A small image embedding model, trained from scratch: width 192, 15300 steps.
Rows from block 7, named by matrix and row number. Rows with one number belong to one neuron. Each number is 500 + 40 x the weight over the matrix's rms, rounded and kept within 0 to 999. All counts start at 0. Numbers have three digits each.
# gate: MLP gate (model.blocks.7.mlp.gate.weight, 384x192), inputs 0-63
# fc1: MLP up (model.blocks.7.mlp.fc1.weight, 384x192), inputs 0-63
# fc2: MLP down (model.blocks.7.mlp.fc2.weight, 192x384, transposed), outputs 0-63
gate.148:527471521487569477521578477440470491488474524487506511526509467510498456524496394500504505527525460529503527525453482439499420525453560532496503520486507443511473566500523541492476512502455503
gate.149:514447551455454460417450464476501504426498482449522456538439525429533481466457457530476502520530476467416523521475465544499529527410425538499411491451506517527506493471572435534581511473546579
gate.150:546507501423429532509498503473540523516501495519469464579551469541471483561472498456534441509556441450476496469527437545568508449468458462469418491489429478461493470551439431470419605531579523
gate.151:492479549442442485451452499494467486499513531548569542525457541501545489504503481498546498470550494561481536476514506505487505514492437472487479543475508466513500538410503488539565527492461496
gate.152:455551500454492469507587548472447505486486541463449448526514502478458489482474440570527520495546467516518470479548474490501487456482505480500472504524478448467544501605514505492533484494531459
gate.153:583545462413411522567545562456444516472522474584623563588492490404495363499486527572532365549493446470461564503510395500500510505484510405660559443432588438408492498521496481565544521539471519
gate.154:492499491451472506419502508503542525517595483524526516508509513471510472494481487478477444501556481475512586468507497511472514482481488475520500496493512514537515462525494462514478535527487530
gate.155:522533391478474549454483479512498486468491428576546509487428470538442469467504557457375552510532518471459495505522476503442535528482469526549472511434473546384510536448534444463509556498552523
gate.156:524519518498553514495417556507507519511522498462424487497531484498483521602495560491528483455481459481545591589426507490487581508504525485517491505511532581505543447508534533552506587526496519
gate.157:493473521531469529504475490503468476468475384523593521515409438539497517482488539474493474494520480541427514506443557497492478460498507442464490550471476482505559475414532532472552537515431540
gate.158:584464556495391488495477488513474556506494463522544472558559431494523464472536538504508539555447512550512566465442535553518546573505491547524473443459491558578587455495498479459538536586525575
gate.159:491425452552473495518555532534496518489521487530546523441463492446509483531483500628535491509521521530497475548463489511512463526475533540485455464437438530449490467508481502476461467446479491
gate.160:544485571536495524454515465464487465544518512464465507558472500512442468489497517525460463553494545476495508410494499500496481526492471525496490488501528470538490491517521516506500424462525548
gate.161:458495362467517495533437481511467520454527431528504490429494502480549513453575476484500503530521461503439559534596502412445397495387413432558448496535492438432419504516487592429448460538509514
gate.162:433477465482482527499532495476500470474504558499482521534492582462514535497504449464467523533504485483548504469423523496542489509487481489466585492472527518519513518521477509520494425525460508
gate.163:567449519539483517508527466455437429500459524436511526454577539579512492538502477528495543531551508478612438468485571512459460448504528547547481528494512580508550497499490489516464545464545517
gate.164:533489513492496529453561536522477515509479461503487502477453482472509530492516499539550454501503489505491523517475448479511520505509467496497527504467519477476470524498508451456505481465478507
gate.165:511473586527512477516497527567450439455488479530431520545429490559390471484416505606518549513479497539418524474437522476545486513468481549464535484511489491517545485468528503467525517504477495
gate.166:519515579476578541468524504463498493510479569562505502462494567466455529468457502536561449425503525516509545471458488563519470434547544453479586543455519559519474539495540505484502500488549511
gate.167:469487509534483484542478486468502491573466515543555527501542451525498513464512468601441512500487498484594558528544522443554488520535532489531455536503534409464570460490515539516507476429568493
gate.168:474522505503523554537522490482493502473506470421480421529510500500443449489484538514452459461522505505478537488510461542538482543530503575483506510538502428491494501530462527498511491562514463
gate.169:524513519497507519509559516457479492495482453537490498516485529500472506581463515479483473524471501506459510488460491545482485529599478530507522505497496490525504475533497460510490463499467492
gate.170:545471506424450448572542536399497508458416452470432509498463577447491505628470506633448479534603554559510474537394487577548429490500500522470520487506450432524534415400481506546452461443440572
gate.171:501472485434455559534498432504474472520474514540436437492509563525484512449435532447417483465510510467476472566455433484510476479527516528421507518436529489519478485525488515520496453469533470
gate.172:488492455425525567505509532553445529542464486485494496433565509476524555435552426486600529499438470549466461511606480469499472549471468515481500516510456455486489462531496536481524564547526500
gate.173:653564439558465575494475451605589457453392465550544424465394396579574572594436546367445540503533547514508469591449516534533450492435467486624595553462451506537495380444398488446412497519550464
gate.174:382493574539529544493419472516440555512481493491525539371516520567487521457525460506522480461488550492550472556452427459505393396483501442540516503466594419510523481572504569453491505540439495
gate.175:496536448532502504506526526501541530475562528466497563481495505479486509514507478521488503483469513421484539552484506450466487502494513497576474455448521530510474448453508511496522500431501498
gate.176:533498501518456552501547536518525453533608504483528484423534527477506469522467541531531502480489533610526466490484524546491463524548536486581540504525483531559507518494483481523456492515486470
gate.177:532544527515469455450539424396447438418470474505409515453550551546476508496512475589591590588412537535458455488500493542521457498523568476444476535455501502521593470514438532489601493527562447
gate.178:509512507520496499523530488572489484469470552499483486542492555528498493515424591481474478514461491538517516476479533516485518482539544427486516511439483523609521470473505488506537529525488505
gate.179:500458514510446483474474487455491516456531492429504536498558524509508495502468489477494472545540474532503529524535481482481475514534503545498542521523506443565474527475464534504456487514603523
gate.180:486536516491394456532453543500557564602461457543510550468553499484528518437517494478553435522495491495592526478497525454552603452610526447462495486456521504493498483492539458525526535550532469
gate.181:481530489461528473446493506545535529499481539503524561525560471529470512500551514533570503566521535525528524588495437504426570538458497473523561468534460482506471506520497501546544553579487475
gate.182:492510414537465502468506476529478433499508477555528525469526560514426460519463510445441495470484490542540518481483524547490410412476544531582485516521519498559478458464526490545510476452474551
gate.183:512389469433591478500562544496498423510398483496457507421449553539464489510550509548546500541534521520476473460556557548484537510574567567436455460464501489414477414496546490460492535515606582
gate.184:496502508512527492504448467556523483437486476499506492487488518466530502571530471465489454476498510477444454480483517514502525579542544483546523518514541500524506480499544529503502508483450499
gate.185:516566504426530475527496454503534492488512435506479477458548482475519514558503455455549467564490481466451441507452516462495546517491488484540431499536539484497519482497560499494574498462491466
gate.186:545464566486541457545463436447475541538522432575541491528523489530481451436452570551575417503412481542504522520448568512469500552508564391532499489479510559481552516481519439573506517579504563
gate.187:487431471472495494450536480734580463532497434481537493533475483523482445431483449357454591454482464418506442569505506508426431526544419520547502533522412515575476574456531454488458543492511531
gate.188:562397522565523566507495479631478470476467564422423496501591491481561502542518532540467496525434449610550537443462556500520485376532523571551424548521405421502519480522535502502506513529507503
gate.189:456517481520403482543527558458400442462502493555451517463480552580523498581445517502588579491523474431509453501568530455553502465471482463517445433529482492460486449452408466506474547478486508
gate.190:512522490490575545617557519578515520475515566546495508475460536511512461544538439468523465487466528487507471474555443506571504600466553490502481545506444461543493492516479582461561524516429526
gate.191:534470541581480490506507449658497478498512455447522461596510503472548460511507516586463537462488452456478544490435548407514515484536471461553464504512486567524513524474451526501488480539499428
gate.192:576493416517502494567501491511506499452474509522496524535500430509494526516540532538496555477506488508481513530496493542493535484508496513501539520487501518518543513538511513518574502517476447
gate.193:542470530532512471491481539529500522524597545514485425596532498490459482449499575422469491415543554496573507481476446480465512413497517448484603489491526528485529512441422544518502517492485429
gate.194:463581614446513432497481491468457579474469541495477435516538568543483498533503534465446462499488378523512461407561555542465456589516516436588485528563423537510469508552484497461475566462417502
gate.195:496474465399503544523552559490504490505478372519529516538458511445505479493502438462519477534443594502433498537429480474579591504616445538560435495540491529509516561470450471537534451501471514
gate.196:503518499503496499454485573510471517483485548519556490509526460511524473438515512497550383501464520492440543511565544500495472487440447475449485494486527478486506555472555484458517507486511530
gate.197:508500527445484481456430548525491538512534481472534479436509476492512512505498462535547468539450490489488493479512454537517497457459559505504599532485591558475580603498522471480516504483584521
gate.198:479530453450500492515557515462512495491509464582471520529584484438498464478526519568495514492533542503483520479529464547508488519481520435465459520437477464532500495495469563496564486517504497
gate.199:524524487491494522466502557565512472516481493484475537531496522518461538550438474413440518532504540408511459489463530483558526536433554463504541519536485476562492468507462512525520472444489531
gate.200:511438497539535510475499463540543467477469569475488581518448539502508537565519497522515505492507507568484523597524471534466545502449496503504468481475504515512498551541517517469532521499495484
gate.201:526508512546450520480535483501522468422492503499462491534502557489494450469482507507509534450504528473506430485468514458503535487520475490455464464472513536476509441501528437504516494479552547
gate.202:441521557500545500430480494474430506483484510542554497468538519464525436460457399605515490448530450466505370519491426538533478565458488546453474509524509519477499475432514528513497497513540472
gate.203:508492561574546472465606441494384518500473432554530498530448511495498474504513449495523533483466445496539500529444455535569467481494569491533469566516455476579534533541490532502530487499418435
gate.204:494521533528526484414533438416524436547490493498607481575517502511554490572545449448381411534495494593500502476498478355474587520472557407477458618508513428380475564429492517517533418482464492
gate.205:454404472471500369439455501454509525472460458459452452641533547659457545563522491396503549469633485466480530488480458459405600343534618596458619532538612352542403522515479533496579508457598573
gate.206:549498487470504489482529500578514554486547522484512448442437485492467494514522502464549517548519517483499508478502523504500533510493538488453473493492519450558501403482488547527519483499511553
gate.207:503519513505548537470479502460456484507518503527461473485498519478492521462508509507537489562498486534480503509483509528543493517549493486483490541539575557398551523504461499566538522501493521
gate.208:505537493541529551479531517477576537472511593502470586508570541489480486434507526503478503523534507576544538422488534546472548455454540504423443534475447540529491493463479433486498563510505436
gate.209:521509520523471460469466453480471473496537491464470515476505526514511522557498498467510527531484532483534521507525515488472509519505504517505495498496509503516568474521555505479516526494464473
gate.210:562453511524541556517482510507501496492538484496494502540465459504466535470548505479451508520485418511477530478461547525511504540580510498462466475511505486531472542526511539506497514467491495
gate.211:491531459534468528474484430503543516455498468475546492520497526524546592507478496478424477478488483518504487481549528528467484545518491449519505511533530469530551546453486581602448498470497459
gate.212:546521496617470535539506509514466541437431470485482518471414551509465481537487504570501433489521524457489506560452494428544476545453515524471449498452521468462522470478510424437570479540556518
fc1.148:498475495574522461490526508482477545448486487456513466501475443533507515516493543495492492527533533434495470491423524469546526448487570457542509500501448504484464553512487390535516532422487487
fc1.149:506504500464490461440426480470471557469491493501528439522386495514512473496439474481451483556525522387416524475491440507527519554439431551467516456515549468576555545510543456484504517525522522
fc1.150:500500553571440512542493453530524416549568533519467517563435452492492496474526567470523646499433471485467567456377461561478472483565582518490407440489520574563493533473500539533513473521450518
fc1.151:468556436433500478484512516471495492462502496536493510420488529407466527440491528463519528435485561449439515490468447467464480402409519524516475496507510466447457556538508519466510565529472505
fc1.152:419523479507487473508463563468552483515470509503537541416541471510469473519546484537603548474543393458471506508539524463455519510420447516499426487546485492490517553470589509530505508532580464
fc1.153:353417541609514551484546489445577477559371442460417471439479551544511567508493496577436560479511501558527460492481497602555454497503394600462457585545475543486509471543487452529472493476514504
fc1.154:474599524548522416523466455516515533493469500431485533544494468460459492507437532476527537520488509462488470512495524514502523525505480542481472476493512491531500461537492465513522434461501503
fc1.155:501501441416481563505592458543549527507491532520515535615574513408540535460478518630608551431516464523509465437586500477503476547500513422499498530491438550453482450503380427446467471524488460
fc1.156:524522454512501584480485466461511468502464478520500516558442532498513495587478508503499552445428539525462525508413474437560603369449537497454493466447517512527484514525486444503502450533434540
fc1.157:521479492472476464520494453469472530475544497485520512423522529442465590556486539501516497509449531526501500472478479474448500453466502538473495491468528481528551522606514522506503474521488494
fc1.158:560461543483411436535409493547542542491473478471511431655534479539565465506470491543478461524471457402576468492627500545483542527519496416426505442543484479564534422541546394470475464480546548
fc1.159:496509446593450471536506461500463500501557520440503525469523489487517488472494562416586508520499447528461498543533506527501552529455441468515583497518538532461519467513481501540448527467587509
fc1.160:534563469506505446549530527497515487483513509472577563540495515538560592520479495495517536483510511425500503495452520506477516473514546470480500474476461456452521542544488590475507511437514495
fc1.161:520575459504436492461509516502513649506581569415458443464525452485573524443480457456422521514485441658516465486559466538445545582498428486420561472531544408450533482386491525480426438534498462
fc1.162:447458465475518500547487491495495462518453482526473567506510520489522508502552483496504444523501519496500564459463472466593498518462512492507557480507456508436493516478443509517504541511503512
fc1.163:455414431499485445450442616427503555553507432571485478535413524366482456496471545439525468488519496505439512500521464494567406546433478470455502513525541527502494527468553502547492474458438530
fc1.164:456479460481487523476482547496508507493500521516466523465494490519490509447497459517538488513530504511475523526517478534483492527524463480494510452532518518478469463500511481503472460450511487
fc1.165:559521539480498480496511505545453498462498459550545509557476554556482473499527514429526509536497488529453457538496483470510469502543533533475503478485541489564572515440539450482543478532454462
fc1.166:502477528478545540437519488482494483479423521525425529510524493516527497504447550527522532422479511503526513486464473507486535439497535479492565529498572579469481504472506427538510500472528465
fc1.167:475530499472484513477483462544469491536486509480564486498452525461482489499462478564498476559460472521554520513531507408544518442519552472468397474542541554459502498504496545522531524482573501
fc1.168:520515465471493492498516532508475449487456491528538552534523489508535535534493493537512497498459511525490467460396513513485494501499557465530456491474454587492523463519516519519513502471510501
fc1.169:510465561498490474521468470469525433467439483500446508494518470510518478541508515548501477479502441474512462508480496528472486473504502492476485472546478443495491480518548472428506477467509493
fc1.170:464532518461460469576518511400443560461476548546522487492519582462457442547498427739484398491572522457536504471542536573573507540544493505479451554464516459492475443480437540551513515428560555
fc1.171:491475459523478514507469482496448498452509493518456513510480529544517506484515540578480490478496483468496469507540448477540490474496426588546535527516546535518440515469492543492515505511478473
fc1.172:524526516504527476481506520494484506542475445447513471410507517415490487431470478530488475487406546525527441456527539444517576487496527508522502483504428512492514522481544527557516565538531567
fc1.173:479417511480495529494476447420554487492525450442518548515519554467495453591481467466558373468517442566495538537441526530464325374489477475403540449525474516547477529528514547465522508456430460
fc1.174:546465504449410483447455484486516548529448523478505510522431436518511538553549580524554618562505439402580501447561585506468481358489571475482486452465495448437542522527403523479500446460547442
fc1.175:511526494508466498542552544487538502499512495489461510467480478478455480518534506507514449503496496492481547592517512433481531550501554451505475514464540523502475407477486504537460475493453494
fc1.176:417438385514450490459446540482496425445474452563521563525490571561511513483483467481547508509564466399521525496571472455526403527400518526546549528527564540436511572430544474497500451435509530
fc1.177:583510516464460412509564480402539473495537486461505550578539490554538529508501465571438523415573476466496472426559476504536471506470524488470531541561448497482515592516517489496460411512491463
fc1.178:522480521568482517513486464538484502472487496539476460498520556508482480536456466551530522465449491533493468478478506504490483474577478565459549529497484486548580513439490482523522549546430471
fc1.179:531507459480484506502460549428499552514503487499456497480487548516544498493478534534476507530489487515494468512534489529528424530481495507499529447500535507545480559491487559527428562497495486
fc1.180:487426489626450439483497577523501539512493477481535524564503461545490556463531519499420485476481479507594541438533495468420540483490562444560504448506497461490536491540490514498504481548474480
fc1.181:525468541515515448457470510571473440485533491502486562579440502451531488501493470486520568532501532500536571455470492560411501493559476539465489538449451482528540533540515532541521495536534535
fc1.182:533472529527450499533528528500496503527507527450537475490483477418569572498529462466454498510519525532476423475527501465501493528545510470447515507549497580452494489500483510469518557459549467
fc1.183:564475502438564560481484553506443462575482510591540450494471583546486414503569544472478497473568500509524439430571460507478540496535529548521491526537516415447515511526450546460492450485499520
fc1.184:543520489507491452487493488489540524505461508560498508499505506415530473543526484508456494457496507493481496452473485538513503537517486498504481553466505548510523502522523553537462541478491530
fc1.185:502429424534446548536476517535527503588521519453485460542498437440538525538528513530490414511526532519530511566514525503462572473453418538451481537555423529533461496551400558535439533547504492
fc1.186:443496495456570530488473478460452497465470453508465443563501484422507477509458485418565560532481505453482490488529505531492414463420526555538484575526483462593538495525515557538531460474428459
fc1.187:440470424493497560469480496417472506569460453435413576488483521587559547465478499494511552540478565454568501548502490364553609538468564400500458568555517557410566437531542485489470501554527502
fc1.188:512378454459516560537548428495417460546474438531479480583527555565447522571570475463408570492464482527538543385510524518501454521433532439628534528474425467501462477532479614564493482442576562
fc1.189:468483514526527484449492502524494422468568564494458459484476541525491516551482495479515549474459511518452449492626557529503604532481478529520474463539487565472486476452481472513427547535506451
fc1.190:552532442474545499555533497517449537455503537503465526508473589565461469516589453448555442464486512433491458478525524459468548417467527429516476541493485547562501514552481556540504526510492510
fc1.191:531521529521537541471507438592543547525496486465497509628470543458515480507534485579514499481407466542512523512425523369535510496503504462546492526495449582463558496503519468498503509538452451
fc1.192:519495475545497464492453454466549551495531513495470488541504568502515409541529494416468522484511479490484428559517514543462472504543470517554498449468448555519492533466473503526495494503488523
fc1.193:485550473559449473540485456483527572475546501485533552480519490491467457525451497503495514538455518517575496486497537514530547532533449438539489471556498496471535567551510501575467577487426517
fc1.194:509491536416523533483506460399545591484413476381427551477548464511489524513516541520505523410529471497488470433440498488487546459518548492457541423493474482462517432497522500456547558439580523
fc1.195:535426551577558506527534415535482480513494558520540581609493477594518533511579614435479605495570507563536447524462440491442588419455571455500452471483528548447498469499534457544522471491528541
fc1.196:491529534436536498511543496465498491507516514497493529533476516533545524487502484445462572515525512501514498468515499508498540560513490469496524548458504463487512526502466534507470493529433480
fc1.197:518594491450422551500382540479556459537541464519441429482461405520526550525513493485566459519449473404516502466525540548462496475499470520454566507550558519528484457480554428442451490551615464
fc1.198:494487435498535533483586531458504498489520515538533437494574509486505473406453500480528554462503484489526521502511456597525527532461499494500455551463496521492545534552469533472473487536501467
fc1.199:468521420490450478481398526542533522554503530452442528455526492492487497566425501467437563540539501440509487450439544506512521505450467490559502527532522501509481492549532497539497522447530480
fc1.200:478504449418486475565539512470434515483541478528523497443520486516487520511488484506492543517492461473502491467483457435494420486506496497483535516516502484504489504446476499480505498533525483
fc1.201:486542476467516546480486517497468504462508529551468483507476472507454524539465466533511529508522508535511519531510530506479551472544481482493469521511493483476515511532486510538540540475554488
fc1.202:471554522563504543513500525607544486538549501516562466476497488580524567492509496520484463469469566443549489497484559467458541448543478554526485539515631506494489492500540507551498478494551493
fc1.203:497517514464466484446558497561475583437495470522465436544491467446510472481567510530498562498516516549519538498533536535477533563492482562530401504512517509578503452540553437444501466522416457
fc1.204:508524468566491525497488488434541569513512549486505537486544432454490560509539448442434417532471593462537539573465470505489495529466500476493548551635580371553552584462484564485504568483454438
fc1.205:549515574344533451571516559511463506544426522530451516559472481460478424446579506506448527648452583563475459554553462474499385569560507509498515501560593524486502498506605432551506473508474593
fc1.206:487531495479506443532503479490495432501490478480473571565523464488524481507480519548520535518513538519485489520494532505520442459511494529529520482514460558521499540539520430474511473581469461
fc1.207:487516585471513495499482480526499546484562550481491455507480483475503526440534467484490467540463565499485490537512535539527502484479464437494510529528491585531503532510541495469486513509491483
fc1.208:533436490497552507475538416493526453504572503465532516479499569484449548497492476545511536462473514575580478511459479512497494508479450563475502521517483514493475552544500424490474528565471481
fc1.209:501468478523478432536496525465475516506545522477518486513513512503512504572486543477535522491494520496539519534506536544492479549500410495428473462489502522527465502522490524518476487502490511
fc1.210:480540513511485508465481477477514492529527539486541488514463528500541484460467526484549511534495492511532510495507477438525477494513525502442506487538575515535509515520486488468479472520476492
fc1.211:548468449518544500504487492553500496442502484478475497515556484441507541500529511512527531465540513550502512525514480501488529477487502527507531485518437504506442503482569480514471556527512513
fc1.212:593438471538451513492511487520544486503468533475445430555501495503469525499494423523515514515530543494509475443516482507508580582532554510478478583543497511540445482621401459472405552503455466
fc2.148:519458450545543548538499542494482599495493470481470523507529528457503538515461463505518540445512503555488494518523489549507529548493486531463463527507505500492488574480492476456467513486518489
fc2.149:494566537491408439498481498486502422579504522582519520532589506541497550475487477516442586468486560564571555456467503512461562554573516500530520512540549501508532544485657635506531444455444497
fc2.150:497394447461514407508553506501496496518523489465571513552473474566461598525553436495482479453478443509498462503583504472493531561566453462464539467485463494535476514565523460469477518544409543
fc2.151:452451473500535508491533481507467469503508513447488469488514538382512477468554536513552465500507486501475561486530483485484526502529487476487433502503488603488549457516596486484479519535526549
fc2.152:452520510457494547520501460510493474538523497521482526462519508537548438579517531475496463537538440500535544478552507438499582466497442521544461468452478532459454541521567535460461559552521505
fc2.153:549540451558544546401461523452528462486551504506550504482506485484565531430443471538555441527565529514438423525540427458461477540484553470499511510510482505487588545509523554443522510490474469
fc2.154:436526425511452467463565502480513434544508519522526474544495496498513478426441465503485537517450546496479519455462505488493544505535510496473470520478496504531524493514571542540478509499510479
fc2.155:537504473427540449417513515522516440517596586500566567476509456482480550459508398539541474532507463487430433528524480514572591449512500464456409550533514486506527404474481461537482542510476495
fc2.156:463589507473511470504539489486504498469503479474522465433468460529534474587477535540511484532574465508486481451524463493523507471482485506467468477582449520461462459476464502491495475514519451
fc2.157:450544516499526485454503516418457435516510510575434530467440499529520490530478498493463470528511445486565434518454513474371471477526554537468455554525520514508522422505446546465451446453488457
fc2.158:452640483441434456460560560496460519597539551507514484509510525537527455586556498526483431488483512511443449419534510424501542581557464494501568583553492439526471521461575417532601493474476478
fc2.159:467488465425429500448531483550546483551540489521570467466465519445484512459461483515534586523454452476417494499487529538442478602589580518525479444447467506525504500530442428496563582525458531
fc2.160:520510485478501568492559511509542527516474551511458521509515534543509478544479501500465463487476484504490487475497537426498516474527494598469462494518546523464468472543481515519486510492509518
fc2.161:490403448578506484522515405466423494478500468517527548438550478458473579522498567534469451506486424521505452535559543424541490551421511521557404517596439516415555412452459506549500513481424479
fc2.162:463481527458577495529479530463444486510498520533519514554481549445525533486560570500513517433474492488510506519494500516456545457501496510520489452524459503519502453497509576460498481561536535
fc2.163:485570509446489484508395624529409534561481545454525461516493492539475559500527526455504466466545620493541516432531580511486407514407536441552558509541640467530494607488497496477497516529465483
fc2.164:538485511501493514517486465528503491454511499544526498501506510507463481515498504507473515525496496514488472480497501485484518520507540488471516510490475495509494482469468462509507540474493454
fc2.165:546524454498490538526558509465510521529474469502482449531420478481507468551493548489482489487453513507484417463516525488551527511512527495425552458461503502521535561539462536487480490526543478
fc2.166:551480477552520472545456455545490522475452482455518483520471546421499503500478499486497470474523532490453495411486486497514453450472537526527460414460441563550497489517475465421532496574549488
fc2.167:540510453500494519500472543472520477499553441479558533518523524442489519478491443452471391488493430492491470460492493530514485559539429524516510547500493531506497516546442414514556479496548517
fc2.168:479407552497516531507482499493505544501499514500524499503548473530509505462543531583539520462519577503544523523494460514512527479497484460484482454518495426508469498510514514473513484544508517
fc2.169:465456460446491499526494509498504484490474510483500529464501532488518480488504532536470500476449538504482525460543565514495500489463492505442480538500491528438539498464476508505459499493495519
fc2.170:493547546489538509522483491435501524488491491542455552438467405547413487432529480574535450525512538479452502422517500415471490449486493461495522498405520508492498417492556475483461599573500496
fc2.171:530547504482506522494534481512545486485537508473475473450506508472508467482517531484471523513480497482556516555520533546526538454493492536443541503462536507503485528504543540453499535511529467
fc2.172:513444478546546505537510524563524413472526515492484555518461519592470580594565525518499511507478511473480536536480485515454551479542487557535548520451501491549466462499424527503567491515495515
fc2.173:515332578494472448405451524655464590507520535457517476567446515520508434543564461411507569450494423449571538460476529469438590477423479511492502521539454496558524480440516482481428516516462457
fc2.174:497491397580491496545467553442450527521476516549550569470489541552514476445474530495449562592505560491495505466447450516478528455485512473488558524516396573482431513493490459453459519539529495
fc2.175:419526482517478502478442474514516436494513505489533537460478523485490514517514529565509486453470474447514535467449508444448527460469590460476484427479497511555474496513473432473491418470478431
fc2.176:532588462473475529492468511437521532465485484533496514483480480380540550563441468495441468496490538455443446480476488549472459492514487503504525570467571552505376565472376482499524538468571474
fc2.177:574456472527456488551539544577517449453516532575493519541514521434524531536475545546597549507401433473510567437496453506499538499560510550448533529441522505509520506549550549489539548514570536
fc2.178:538445466518489491470487561432519552565519426530509550511535503553503512533457512488450528518470520509498458497547496508564489501506476510442503469505461398446503495471552539529462517513457544
fc2.179:532500467484528472519546501468502555468521541525484501513440440526525511504494498538473506525485471538540490527546581517495513462540538471466543524514567592428453525494475432483530468573472496
fc2.180:449516529466551427497571510536520537437599589472517470507563495460514515430579559520493534451514520498569516511518476542543521549469555497484497510447536537448531499479524448476478591472543531
fc2.181:508541488475516496547474506523486466546531483489491484515541535521527485465506506494562470470539491475449467504510504512509485506464511484485499451490446531461528439465447561487518498455522522
fc2.182:489503413505475512535481481548519500532549512499503565493489480553506508526544482509527503459490452513486526525515490509547578438485520578461502523523511564514488471496521520517543521562453586
fc2.183:520507516527549449488451501529463412522493534496582468553428486441500449478517397461421490497445465423561525521506517464525433571511463530499460536457436454538463552457556604429437462451471567
fc2.184:434505499508455520516505480451542533548494496492489505506484506467480474513472528473506537491530490542477576548487470525519481521528441479497492451557509441522498512467540492487515506489503502
fc2.185:470480468512452549499546525499564526513532470473537486478508486464505586570524554517538391541506438499518531452502474525520512538509564479514525449540419530482478543521499434550483511519517493
fc2.186:486553505529472561560438441503463531474456517512421480452484484488463499450468483466520557531506479504501555515495456496453480568453439530491543437480527554469470542527429522534500563387495495
fc2.187:502507534420507443463517490480468536510456403504492521489473454440549526482518539574546543537490528484480499437465481406618490499505486476525622473530428588445434554577501499438453483543465465
fc2.188:540511470493529449624568488502511528510541507545449453575515640558480617569512435539513549495538484465520453558416440515464565469501460530516406490452411473611427416504521607476506526537532473
fc2.189:474458500477478484439507504533518510523484505485475561495533495474600451452477548448568457476526470491508518562586551539541414485446559492459458549517571567470503475384440536445521492425468554
fc2.190:515501469404467502545501512441540482486510467539482467664485406487495619406458474459488598475527545444541577478526502479540462550584510484411570470469483469493489483531494458489462493463546515
fc2.191:611484477457477414517519496502513504477483484481519488483460498477476514479479471562494530403506590519445443552530493493503537492491492482467473478466433549496569552437527529514456537534496480
fc2.192:485469516489497455511502549510511446541547478565515504478510528560451477556467543460527499545541487500481474481484557473525405506486535510496498506498447520509480553482477535537544468522519503
fc2.193:531422510484600474524372428446509404478513483544490489563482529495456498487581527523484501437430492519570515526509493526496456475539519520494483555548488543461476465507440517541492523532472539
fc2.194:589488584431478424608393446437507386500476506457479534539553485533503469549490551483507472464540503515476434464417526469497419503458546457470459428519352556488471533520476503626580533491507571
fc2.195:596511465462447433520421580555499524504484504582535518513525512498519487459437532515476472460467498485523461554482585486549484524464529499429527526476534427469456534445471459484522497580535558
fc2.196:538476497486540446432473488458502501486485454541516514509472508506539488495462512493524484503529464496459451473470499538507481507526529503467473508486533478559470531475492464491534496498434456
fc2.197:484517511498509450445431522539492538463511492509519518486496446521469482453452499567528485452446507470451494498480492541548457497555533469524509503510420543478576518512535549457482523441512512
fc2.198:484485437469486475512432490532419535483520524474485511488570456536502472565529535538518535472545531491498499510457512451487526460512527469488474487505455442524489505476557518511493487495449525
fc2.199:468510505512491494517491547484531488476465492497484533476506512481481540526449523453503495529443485526472507488485518473532577512538518497486554474482545460512479481508504456520440489498501495
fc2.200:506573497513457520553482478510473547473505498460489482546485429514500448503505489464533438495518495493480487523488506553566519516483508517515488521518555509511537475548539528526458498469507497
fc2.201:474510453554479524520520517539545510535482495520529479513470528559458469457548495530505498461510491549521523470530525436479518476466458448466457521595504535492526480506426526481566502505536458
fc2.202:530473436505485550467555511509532516531573477473542467519521477490528463407462555471478493464486423541514560515520465493529475522466482473499469479481547490557531485546477564431511514530463507
fc2.203:493536508473480544489499482575495516452505438500534564494557510491474524536474505507545523458468534556505492498517530468546480506451529469470507454476518420537527422472449522518508553536540521
fc2.204:501552465577417506487500542509504533433528465546523488455508440545433541450475587547450477501532496448510622489518447514492544491581512584415584549501577455538460468491504459516473528446512598
fc2.205:625488468376427499576570388468508505504550434504586472610460532511519532554621455440548460496547553436485384482437533541388575503463507527496581556535715554562425590527553553507495510579546484
fc2.206:451564490468449492518489458449489568466514456491497464489490551486512517504515489525520488459478538449450500466509513511496534493479518509498528522492580476502472463521486518539480544513485490
fc2.207:441506474516534539496550519487495479510494455474497512498490516497558518517533498526493529497509505511535486507500512497478601474469492497502506484498551463490505519478554552523533513525496507
fc2.208:410516465480518475520555501516512508508439504498518500475448503493469477521458471530493579521450514467547542525520486543424457543507509526493509521509536534513505495564419448479458530495447481
fc2.209:477500546468516505484494519501480482475518543487528542465491478500509540541501452459499472483542435482457471473518485511485533500487495499494507479449560462501474492492491511522510514472432493
fc2.210:482490541555486546509445526465526525523491472493489510468467493531514482467475532501497534524573546507505536503473519483509496524488460471517576541502507533503527434481525506480479455495545495
fc2.211:505453515461538562496468500524496451508511526495443518540524506505513522458493486466532502515466494481485510476514464500529549526472511546483482453479490523544495553472512467497525491495496464
fc2.212:502602464504543539480568500541520541497518511456501519471502464480548570499526504474504458534518485472525445488468482527510447472489493461504453488496569477509501492530445518517465455544502560